A small sound classifier, trained from scratch: 10100 steps.
Rows from block 2 of a small sound classifier, named by matrix and row number. Rows with one number belong to one neuron. Each number is 500 + 40 x the weight over its row's rms, rounded and kept within 0 to 999. All counts start at 0. Numbers have three digits each.
After each neuron's rows are labels from the 100 clips, of 14848, where the neuron reaches its highest value: "responds to" is what is common among them; "peak on" is the class under the peak. Only what is clearly more common there than usual is listed. The data: melodies that start on their tonic, played by one synthesised instrument.
# fc1: MLP up (model.blocks.2.mlp.fc1.weight, 1024x256), inputs 86-171
# fc2: MLP down (model.blocks.2.mlp.fc2.weight, 256x1024, transposed), outputs 86-171

fc1.434:473489512511556491476470459505496499487489467493522466627494515492539503483485516486524494512429457566488488519463554506473565521476443491493493473500496458471515505472487467504394602518480459509463474469489432505566504561476428475517459500510536460502491483
fc2.434:507540472452484445458449470469510522482464434539431474550478550549545561534488564489500460497554458501508414582482530515502467563456494505547578519494504549503494539457549508477442503439474543480553546513493520470518457448533490439516422551419533458436416559
responds to: the note D#; the note F; the note A#; tonic: D#
peak on: D#3

fc1.71:427440491510528450488500538627525483490499529536471502497525516454513429434533511582440472482482450441505527505414553493483534475491427583476492526528490453480509489465508403397441492437489507519503502501522495518558559519533581599510445431505495454514483510
fc2.71:477500564522510529547519478516518460519493567489477557455440477495481484490576533455461470506529469468535479523491465520465450524476480488479406517486440572516449557550521509457523467550583520509527527436475540459471496440488498581543506533513460519469467511
responds to: the note D; bass guitar-like; tonic: D
peak on: D2

fc1.590:468482533531581508497519583602536509523484514495509514481491498465514418443543465531448457471400495476530512502418469526453503411504385567470471469489531534516523512516490447393452550505489492507474516465492467549518573550512551594519443452513493471506482477
fc2.590:474510531478492483518435438532504541556444488516462601504475520476534463483561556480485438561473514490517440528463504537489394524536476505522433483504511566567473495546513475471488580560500520468560485422493558421487469492506411577519474522503567603503523450
responds to: the note D; the note E; tonic: D
peak on: D3

fc1.37:509489513613479484469472495538453573522532464512502496514533503462461405507544491521556514409369523524512533479491492401502520491512448550502499497551514504448512445515459457464476499480518445563443474527543518487517620516503522545498533489516499439513465493
fc2.37:538419480499490434511533531496464536418427544534439604481488424450468467489456518487553531468573468488440455575480527487604566533459534533483479492523504474487466497585495531499542495528503479501494605523603521484519519461525506482473529537445581519431498478
responds to: the note A#; tonic: D#; thin (high-pass)
peak on: A#3

fc1.377:523413443521575521496479521521405522485592497492525464557505484468459497488485486473503500506431464541481529408506511493514539504528479496514493485503485476493496458505352477461516571531462469543449362485459445497518506534506521480483516505635539515589515578
fc2.377:611484451541486496515469516488470561401509524360464498484500482517447532611451503524573502538484525483432517502530458528554509535548492456595466508458556526549432449523473517463584568536497471485515471495479551494454409515542475481508506559523580516532464515
responds to: staccato; muffled (low-pass)
peak on: no note

fc1.402:483469526542595485431550483490536533573556500479511491481475521525505541426526448470473470486503510483488524472518475497506499497541445502472581534472541540516538507528495532360394511479497524545455521482469449498497496461528494491520444432505423485504459544
fc2.402:512545597479495499552481448475533472528491551475501456506475535497501592489548530502476463597535518474584526456502535495455462549478456422531508477485490534574476549536494496467488542502498492475551475392450489516489433450455460480498496501531465557522500506
responds to: the note A; the note G; the note D; the note E
peak on: A4; G4

fc1.132:491496520522561483460452454497492523483498471501523462663493523500535524501488520457506496510420461554480484518497528507480551528486448472498486460494501460474512514474487486498420583522479454505475476465476446495549489555476419460514467509506531467509494501
fc2.132:535539460448496448450473472451491515475449433538443464549462534581535565540466564471518493514573451510496445579512519485508477564446520475551579513484491547497503511472555503506444514431478546508542528519504511477512454471520499416489407581407557472420425545
responds to: the note D#; the note A#; the note F; tonic: D#
peak on: D#3

fc1.20:494491518503599491493519506533541494505493488501539464509510540509529513445481496506530499531462455537500588482450528511474553483465461488463504398494484491527570484507497459531421577513474495525476429467501419517519507550451508513480474479522529554535524472
fc2.20:484523471405517468491474501523477502569501376507480477537500586509591499460487516507507425529492495497502418580473474584457510554476426553532522554440534506438483521472556467451429502434427576484528496522523468548520487554466467461508455507460525461479460515
responds to: the note D#; bass guitar-like; tonic: D#
peak on: D#2

fc1.209:498495507564484523388551460497497588568610529517551429478493508471452517468522453440514474466488472498584516473525463470489498467510504481459458485510514520514488608541394495502490468482508540544474525527514475531487520463505496477479543492540416446512488567
fc2.209:498542570539563507474450450435502522493521529487483479509474479507502540503556515461497503558505501520481486538433485465454496530535547492480494449439464584556533550518479478492437496479538531547526519421501541509513538429522485490550460484452501514386449545
responds to: the note A; the note D; tonic: A
peak on: A2

fc1.112:515463427508502461472514592500515529460512490505527486487505504493451487475441460473471567487541400469480516423453593486501532507508508546474541526490518480516493459459507464531460568428451567506529483516549502493587504565452550519441449472507522525506555489
fc2.112:548427423461494500495544578513481559495463496565482603461482460492470483473453436513542557474551483489441465544452531541561493487468518555438558500538506520482545415514530511561481574477493530517535528523594472444510516468485539514441467497441568532460481479
responds to: the note B; the note F#; the note C#; tonic: B
peak on: B3

fc1.393:507478500566511526517516506454432501505489529425534496525453454473523541407521483433462573476457480537533491451461594486519485511483500506456503429498461532520479499523488574602502527495490517523514499471603511446546556455433488524517449517509552542508507478
fc2.393:464470466530508503458554534561495502515552476567548438517600485463453449465442445547510536447483457523486555473462507480480567430489491509438491511536505453450555470462454467473449490492477486529441478565494435532550560568505536504445518425527471443533540507
responds to: the note B; bass guitar-like
peak on: B2

fc1.28:456540482441502531549635495521515465543508483502501459482535555504533525441484457578530500519531520470490537505530501536469507485475463478437534435510465501530538442500488489511473521477484517456437474521474359514467469479491466474416465493505515491561507499
fc2.28:510489466406453499588503483475461519424421484432490607501465521518527472539521547520568491523486541496448479533558509530582486545548526533534531520483492426513466454485530508552600491532470494457499465495516504515412498540458462495493504535460600542502512437
responds to: the note E; the note A; the note D; tonic: A
peak on: E2

fc1.247:474508573502519539501546449500537444578491459487561500518524521495502537380510414512505502500453533517539482452504540487521509491543433508474588461502547511519629438498474534475427573542489445487469499466484356466489482478526453476443512450506444481578499459
fc2.247:568518531532484488527462519479483521440389573533510576430484474530501512603490535483509527471458558499516533441521500500589464536489465499519564466522518450550489449563513576532558555514481438474497472449498533426487475487478520529549517523491583590559523417
responds to: the note D; the note G; the note F; tonic: G
peak on: G3; G4

fc1.97:506471451487496453499517594510524504462501482495513508482504521488458482478451478484475562473533428471472516433450611501513529503512501552482540537503527461516496453461524464530475560440441564487531476516561496504565507583440551554447441464498538530506567469
fc2.97:555433442456495495507553582501473558502480495565480597458468492486485496474462421510550546489569489466454444533444530555534471510452509552447562517528503522475519441508535513555487577466487548496549530525608474463521522457479532520461450501444550531452474491
responds to: the note B; the note F#; the note C#; tonic: B
peak on: B3

fc1.278:522461431514492457482498608500511518454519486494513491484495499480444502471447468462475571479543420473482509419451603492506523499509503554478542523489523488503497453455512471534467554436446585499531482523558506494583501547431558516435459470495526523501544496
fc2.278:541422426458485490490549582525485553496458481574477605462492461490474467463452432521551550466548484485444467546449526543559496473455514559431546497554507515482555419511529505562477566471504521516539546528594463459509518473492542521436470484438555522470478483
responds to: the note B; the note F#; the note C#; tonic: B
peak on: B3

fc1.96:450452440494511481504465518596526464484507542503462496505506498517506440469534555598444477506520462456500557497450573498494527490516453540523495537521457434475492512443525356452465480434472536503502453502472514490542518512505562541512452476508523478493501541
fc2.96:416487585544517534538498462501520446484479607501435521481450447464493482519564527469462477490503481459509502512447498490467513530495495496480405514541392508514466599515481528473536471519577464488524579451471546507524523429563538569600500495514455463493502493
responds to: bass guitar-like
peak on: D2

fc1.636:524466427507471515462495502567511479536521445478543441584544443481503436457452516545525489490494469547508541528511469492529553422496524497504467465527517487466536467512471421540464480558458525506417428550506434477500472553481446470386578511530524509518528550
fc2.636:536546470462522511520539544414502499466445516543456462430467480566506554523421485482515562545515499495441569487501510526522531511477517497494520459460480456461524437532545536540482558443449509486458482534505441533509517516491516482480439515445570558481563387
responds to: the note E; bass guitar-like
peak on: E2

fc1.121:490464569586495518472510539481459485526524505439499492524452480487526534471510496495441588471478474545562490482427586503465558557471490540465537434510476543505464496478521591551502555439477510484495468461616528415549527484444492535526467454524560522497472480
fc2.121:461467468531514503456556536560497501518551476562549435518595487463455448464442444543509539449479457524489557470459510483477568429489491508436492505537502454452555467461451465474447495491475485530441474564494432529553557569501538508445514424530470449535541506
responds to: the note B; bell-like
peak on: B3; B4

fc1.648:435460488457565455521555487534490467500491489472498486544478587520591513435492539570534472528538499526505549547511522512488523515487425467488517463479465483538479511464503478458455519446455564480492521485481428576470463505495474489471417502514528461535436525
fc2.648:487528493381487530595494472491518479491424503495481571525425520571563470571505549504465465540482507462435493554542496559482441547470516524509494543441430441516439487463583483505535508467503473451497496468476509508474481541438494523537452548449537519483500448
responds to: bass guitar-like; piano-like
peak on: D2; D#2

fc1.338:475493470504458460497501523546431513506548495551492489514544513396470483486518446522527489404470501487510479489492523504500506499473402582456519507602527462477496460507464480450478506448487474507516497563557483493519538522480549535461478431516445438558490528
fc2.338:487521545464551461505515447446518500500518509522406462468471547558527567513505518495492509521557467503440507551540497520433497542453509442503409481446490562510421574489505512473555489498543488433520568491475516516492478431549452477569431521478483451499448539
responds to: the note F#; the note C#; the note E; tonic: F#
peak on: F#3

fc1.480:500446482516512509453548550528458535511512473492576449489478477410490459369526433496498560439430430560529542472457520450511556455503457587490511460521483539505580444505459448511458527526464518567490450462563473487537535526484539515440465474514512504514470515
fc2.480:473469482521501487465557528569499521513540463569546452513626493457471443473431441572532518440487483498467528490468480487483571439483463517451493534534532458437565468478468473449449496513502473512432514565489431568533546564521521499444521418517475427545522502
responds to: the note A#; the note F; tonic: F; tonic: A#
peak on: A#3

fc1.145:422467524554487558474499500513511496474550523490499488511573469504458479531475510564518502473530501464496528526418455462463536456550530474490475550517463495451495504452488522388532475501525489533435500576428526519520524492566465533526552440568429437514488517
fc2.145:558515508508501447475432476422498590451538485526461515513511523549542570592500510510558523475557489463441391550511495498547505559478519494527557506441499519505514504495544583465533491497521524502501556518459594468464490386548475469558506524461520492432415552
responds to: the note C#; the note G#; tonic: C#
peak on: C#3

fc1.148:452475547530586492504526563576520512519491535498497522471486504446520433442549468509444464486430478480514486509393487525450497438523387598472474465467524552558495521517489444391449579499500534508499520456491481571521576535524555598520430444499503484492469480
fc2.148:461503568473493489528446427541499534549445520540489614498494517489523471490560544497473460564487542471520452500475497530472397500522495468523418485506497545565479508531513493462525580594500490452551502446444548439473457490514399581522485516526543600517522445
responds to: the note D; the note E; tonic: D
peak on: D3

fc1.53:425352521515569456495538577612491476463509555540500506525505534483515487444510495532454486467545447461481514485450578506503541498494457556449474550508451423455478526475489431429473520455483521497510497502496491532577543504519618577514452485529497442518465513
fc2.53:478500531533561584564523546534490462553537526524512528480512467486487447468526455499442491489509529477491498521479451522431502468538462531474442559484454531433525468533488501416482491547559494532438513474438482509523565503532525576500508481517448480503515479
responds to: the note D; bass guitar-like; tonic: D
peak on: D2

fc1.403:521399446541590512489508540512421548458596501488521476542495484481451494481474488461515493500437442530483533412506504495531553507531477514498496483487494493508475453497361488461514569530445471560456368485478465485519518550508532484504513519633551516570504568
fc2.403:602489450536482491515484513497472552404505517366474492485514501523435534614445486532586512532495517495436542490526471527540516532548483439590464510468557517554446432509474516463584572529497461490513463504477533506457407528532487484498494543525569512542471508
responds to: staccato; muffled (low-pass)
peak on: no note

fc1.672:513475524594478456421551493477474534551570520553546457453522484448440518464470447439546529452510501534608514474512471444535519485449512480445529440513537516523539539565398530494460469499534526554483532539565496477467534441532510475450591489531442497519480555
fc2.672:525493528567521490463457452465506584496487513470463517532487444481464492545531550471490505542488481504460494531462504466514489531511552486508482495475498564552495495526536440493417539480543507525531541437534566471530482469500491532511447572425553519422482509
responds to: the note A; the note A#; square lead
peak on: A3

fc1.179:487458459569602490440561537521466536485546496453469385511473525450550451456521501458494494514479444578494552488477499445482571515486442531470468460529490529526495508513477456493479511485421542611452465466547481504536483508495502508507489481511538506501443548
fc2.179:464473478536538506461541537550496504522549473570546427505587505474436462482443446533502554464499460520500565467455514495465553439486482477448500504526512445453527483439457472476441511481462489508468483560490450526561548583500531510467495430542466449541554487
responds to: the note A; bass guitar-like
peak on: A2

fc1.675:494488501561552486377543484490543557556567552480547437486504485518468534450486458490399470473525497467529575460520460477500527469513487473469546524491545536501554562533496523415416482474510544563437510516482464527501479459532507472495488446533428487500464570
fc2.675:541561579505518499523441437453512474506505557460518446518465507512505577489571555478481484592507510509575516461495528519471477520509502432554496453452485553581453582529478482509475509516487514499532456396450498511482458472467438450536502523532483556464496524
responds to: the note A; the note D; tonic: A; tonic: D
peak on: A2; A3

fc1.155:510506423505404541470483517494493493463493554468479452490530444478411507540414514574539511514490503523521566484516482499528484416503490485505431465566546453464492539528472482526532483494475468492468501580467494507534475496533470447434571483510526454538512517
fc2.155:518469471439485469561488490498461494492454527520449549456503515480511565462535514514492497484487564460494458462569546558556472503466448494497494455557513520486546490573475500577553512542563461411555515484497456488422450443512477468467528510535514534596495491
responds to: the note G#; tonic: G#; mains hum; harpsichord-like
peak on: G#4

fc1.201:470520543498493489514531462500474494503517476500483509509536595464555561485490446541569489481494524497483492490522511520520492529511401520448539508514541432497528471460503551434501523474472462479515511541519458515495476475500470499492476449490431458594477493
fc2.201:489528531511508412454518451442559558490466478510446522440477549547537556529488491486535491494540461478454480516546515469503456596491514488520534496460549539544484509493541528494511517472485518481535564495577513476494467446544492505572419495462510505507471489
responds to: the note F#; the note E; tonic: F#
peak on: F#3

fc1.660:513478424509491456481505596505519534467505477495518498476503504490436495476440464464479569483536416480478525442458598493510530495517518534473546509482527494522502448456524462533459547438445574501528476517563498474554511560431559527436458481489535524499560494
fc2.660:540432440460499498508552576506469552509456499568468612463475477478482481477461430514533555478549497479440462530445543555547479510459504564436565497550502495479540416510531512559485587464497522489549539522600472455521519469483537536451441486442563531473488462
responds to: the note B; the note F#; the note C#; tonic: B
peak on: B3

fc1.649:451458527482544503512605535578492499490494480556499502470507519441560425450509440545539483469450502475476482508429451506433543444440416583480457519515470501462539491518486452408502515508493473515429511500479461586509569512525525578502450451486508436520440491
fc2.649:554490486490486488532443502498474525532478504515495595476437482489512473481547547471483482550521486478518444577504490547507451532483487523519457523470504572498436519557523476512497512522497557532574508470533571460474488473451459545494511561457537549449466507
responds to: the note D; the note E; the note A; the note G
peak on: D5; D3

fc1.139:509487506528602499432522485475489526582560555513529422487466475526499553487512486455412497509537503469526568459516490472471512491453458462481561490466512550518501527540458524415435549493486539536441513479458462521497473461498446463503452483529467512494469563
fc2.139:545555570485487505529459480481532471503520521472525460491487547477514592473575499504503432571510511473575457446480520541459450527528487481540492489467515552562481587476494472490492500536492519489568447413458507521494457480455472486517506467541454529490498532
responds to: the note A; the note E; the note D; tonic: A
peak on: A3

fc1.61:505502479544446481477470496535485551492525461508502502506531484474454367511556489565562483382383524543506513527491487442505523466513447584484470516550507493470516469513479458474481466471525462588444488552555517496509599498482495526478557478482519412491457518
fc2.61:538410460484496435507523532488453520437420539549467627490469419490501447443472507484499531468543490511446452556544503465619546521477511550488515497509503488499502448592495543512525481528500504539488568499594505468481520481518525467452525531438590550431468502
responds to: the note A#; the note F; reverberation
peak on: A#4

fc1.659:526428448481531545513523529521406496511569485458499488504503477488455500479445484518466506518494488509472538427510499483510543504540492514511520521492501477438504441509399488453535550538504467510428406529461441537499498531531515468463518507655528511610547540
fc2.659:609474454506512492508479496463452551438510533345454488469462498515496530583464513503540468600495518454432519515541452521525496548538519446623469501470527503528440494542460495473598539552481507492504468483450557517445424501551476487510480572538566520538470522
responds to: the note E
peak on: no note

fc1.216:493488495535519505407534463488519554580594512453540467508531540483492529460449450476461472448506463486518534445514524517525508483554490474441535530501579485493515578482475523482432491459492494517510532550540482514520488462519509486502511459526401418541493541
fc2.216:517545565534550473485464433419533534556516517511466436485469500484483600525535516468503519569516522458516509473445527474460519536478475426494507442498516549541508558544479505497444566474517493489554549438497493508535458412525446480537475484502475524510516511
responds to: the note F#; the note E; tonic: F#
peak on: F#3; F#2

fc1.382:474481483508523577457483518529510489557520556490505422533517461464441508487481490553458469514450496475582553482436491504494533479496419470481504469601528474460512546512442505483490542508448465501451471492452462466557495500508444489465543469602500487596562466
fc2.382:563495505458518475551470498563471536454438506515492573523514513478562475491494553493509465494526465504511404533492499559517460515436511532481443490483512455558444492535491501539581509492490504476537501458495551496494493535446494514485551572517504618534512472
responds to: the note G#; the note D#; tonic: G#
peak on: G#3

fc1.538:441470493509511524457484451513482500544510563478536451544511454457505510466460509522499486507498510486556541528494519469545625510465453499435566488595539435457546497553427523443426527484480442519413527513515465484503512460509439465426558495513522480546497485
fc2.538:533485574502516461500533486531536524485408547510534556495523498459532510482474545511472515532528471503513459481445540522520437532468537508497517487485543481593486475528520490555518570512515490468566502393540537481533462499461493544474512520480544626518533419
responds to: the note G#; tonic: G#
peak on: G#2

fc1.702:540545403481471533477531489520490549531531396508539450551548500516468486502434485465547513499495472532498508495540468492470492456470563470478474509499484518526497446482493448571515462452414493498456419577475434473490470584454462441394547531509506566494547530
fc2.702:555474497521524540508487519514443462503497623497530551475472453493444485538518539470459519513485560497522524447593485468550477487532533468506489455512489493520431465587471549555576493556510468514470460489444532469466490476502462464524566573563503592485530493
responds to: the note E; the note C#; the note F#; tonic: E
peak on: E4

fc1.671:420490490487475470504512477538484487560518445524490508558554539477515488466556512492519499415474490525492483495505538496496507517512441545459525519584488432470490471447475519481503482428471473475512495570548457474503510520482523532516512459526431420596524485
fc2.671:519503504482547418513475475488498561495537453549448473495469556515539519452537474484516439515561460464500440546496478551399506540456495502539413503404497585510407590481497441457528481489467576461549510507498518513505512494501442506550416498499501484456452565
responds to: the note F#; the note C#; tonic: F#; bass guitar-like
peak on: F#3

fc1.41:491415481513582498465539585544425568509603486466523465502495499465520450447487451483519491488434476494486544429489483451496525481542471549494506521523526481467527471492418417489513531504504467577471429499506505587536492520505551545502464489585480449544465572
fc2.41:528485426539472512477508524569518516464538490520529459514616485496392435522420462550540512450476503531472570473507501516550555436513507470464469481513557468532511454502450482507461503499483488489466462555505464499493535598482526477414551457531506506551549507
responds to: staccato
peak on: no note

fc1.305:487534529510515524496463425545517486513516529494513490576496515491536511486587499553452488506419512543514562441500536467451452471502471497495509453531452474530549482462498457527481506521519395533519364453472483481519487476493470508520458484504488495508468499
fc2.305:533529448557484519467453455462502507551526481574468417495513458490475502515482498490536539501428490556477565481494532459500544495487533502442526458528494458514557482504437502578426510466517467563535477506565479481507538490464523441457512449448473506518561517
responds to: bass guitar-like; tonic: C; piano-like
peak on: C2

fc1.60:448476471508512508485583496542490548576525497511623460532520527473538485416519422459497491455469477547564545510484508497481540464482472524398520394503464487530506514500418505503427514435422508525462500531560447462525551512409484492494477462509459481538473501
fc2.60:499464435512462526466543568521483501492535491581544492493590461438444428514417454549531536419477492486450525442465498478535527440508506519464503550559534432465540463463479473467521497492526463493451535578520484522550515556530542524441530432498481435524558500
responds to: the note F#; the note B; bass guitar-like; tonic: F#
peak on: F#2

fc1.182:434514512517492539500514458565540467506499520510509469575522485515493451499544505550487523494431503570498584476485553469444505463495511503485503464539434465520540489394504439534471483488525404542491347461476476455533517510480497509527500472507486484500547502
fc2.182:551542491535466473483410419437518526554492523536445450460485494480530538543550508476511483531467518503530506484498522447490487557465533500508538446525476502565522544564456513571489504465512483527562519479582553480480520410486497449530500475467469534488518533
responds to: bass guitar-like; tonic: C
peak on: C2

fc1.407:474422506571558469468568579597469525472536549514502478519529463421474408482463449523495509460459433527480549483407511447489546476517508571455429478516467498508558432524467426451470509485502503582448473508518515476549605541533566584516465454527521481508488501
fc2.407:450469500493520521469580498523521481520508454566535497520558491479484455448445465530528527494495477557444496512461478447500530465510514500453486507506509504484561480469458481447457489546519475527432517507516442543512550566537511501469519419509491422490489462
responds to: bass guitar-like; tonic: D
peak on: D2

fc1.696:484496473511467470505493497519469541544534481530459459498523536466524496503514497546558449483462474475510498531522458511453496468461411510494413479529491490450469573504473452452507467454480494485510516561465508546500514490512489494519466486512465386545472552
fc2.696:502447523454533434544554528446453491464438554501493572490419529542548521449508517481502545489536463482435503521571543562508498529471488498485472472474487454476461479517541515507546552489519466460550582498505511534504487482506510499542413544481557527525433471
responds to: the note F#; the note B; tonic: F#; harpsichord-like
peak on: F#3; F#4

fc1.276:508455456559525476450505548500443547531521474505522427521489518407480460455516474460493507513476434537528536469434532454476582493478437535492493461509478517450532482506473397491408537505494540562525468480562468511552549498483541498439474475491514510510493513
fc2.276:523432456528533491464564568527483550504552481584559471478570491466471445460414427529529566417503451526464536493471484490501559413475501510448484501499505469457549472488480472475484496524488498542452522570513460519533573550508546499448514445498492448527505532
responds to: the note A#; the note D#; bass guitar-like
peak on: A#2

fc1.256:398499520495485598503482500520522476461527511462478476505573473491487487539458498605529477503519512437481532553405471504471548498548520516494483553516462454420518504468510511392538483499535464507435497574422519501519515488556473549532541463549467455533515504
fc2.256:515446540497505443503490523425486569446515489515472565493502538542546554554493496519539535475559482451423414550497520512541543538481499515515541528467484494460529497496560571441558507511532496493494592518455562514495505397534511510545487518447535459456398537
responds to: the note C#; the note G#; the note B; tonic: C#
peak on: C#3

fc1.291:516496443568494483396489470500519560597593541503526427483521500504449526483500475491453468482509489465557556473526477487503504482492464466444528498527551527474543577543481506483430463474506509565485511535502474433495498452502490449477549471545412476528470602
fc2.291:539560572507535500505437444453506502527495541437487484530445478473493556509591550465493469564457519482535468468472519520491443523532492485535508487473512552569459552528481467495468542506539496495566496379476537519508454470484440504530484511510496542473499505
responds to: the note A; tonic: A
peak on: A3; A2

fc1.705:488495458537469523469579533502516492525529476493519461453524456507418476499447477490511585482534471493486591477507519433493521448527533482479509507513508514498491466489481483537510510509452525508430451562505471514511498540498461496435529496517520504509565476
fc2.705:569520493513524494522490431509476505526497555531469532464471489529485498560504552479496516520533486535447526506622486410483451527441603458491423492462481499537384447522518503547545488467518436523496511512464509438462490469508484470546479586504489551439497489
responds to: the note E; the note F#; the note B; the note D
peak on: E5

fc1.249:500481493510576511468491474523500541521509488479524444592504513475521523452485487495509493500423469501499498497467528514465552473494472502480495441499513476473539504516479443499409592538455494511427453460472422564562503549476448486486477494520530510515526487
fc2.249:534506469446481454474465487476466478445449454558479485533495533521521590466475543487550491515582477524519429548500540525555518578464497510522561498501516532488515516491555524543467469452432552501573515543511477467491469497489488391450483535445525504470453558
responds to: the note D#; the note F; tonic: D#
peak on: D#3

fc1.272:443514561521509597480476507511506506508545496512515467501560501466489512522498471540541453508500517445533500520397453503419519441507494498492461513507471527448518539475471512365532513507518484513441501536426521541541520475551458554534523455544431446537486505
fc2.272:505443536490527441532494535438457568468515512524460568469472538515523540571525505487542539489566502433452404556498498510510514545451497489499516510505459508465478504518523566452582507485522492466514591521460576514477509413524495521561494550477524476461425511
responds to: the note C#; the note G#; the note B; tonic: C#
peak on: C#3

fc1.119:472400499538532468455533495510465544535513512450537487550487539480515453420487457473479559433471404532494536452514577448467544498528471526478450478533470462434530507481454426489520536463480492520480494545545484531585556496500535508539453497537528410527485496
fc2.119:485453455525533505452548548547490513499537487556551452521588477489445451468431450534521533465518450521483556483470513493490549439500501491464499496510517472477541473460462460468454505505481517539460487545491442553562555574501558504442507439513477437510533499
responds to: the note D#; the note D; bass guitar-like; tonic: D#
peak on: D#3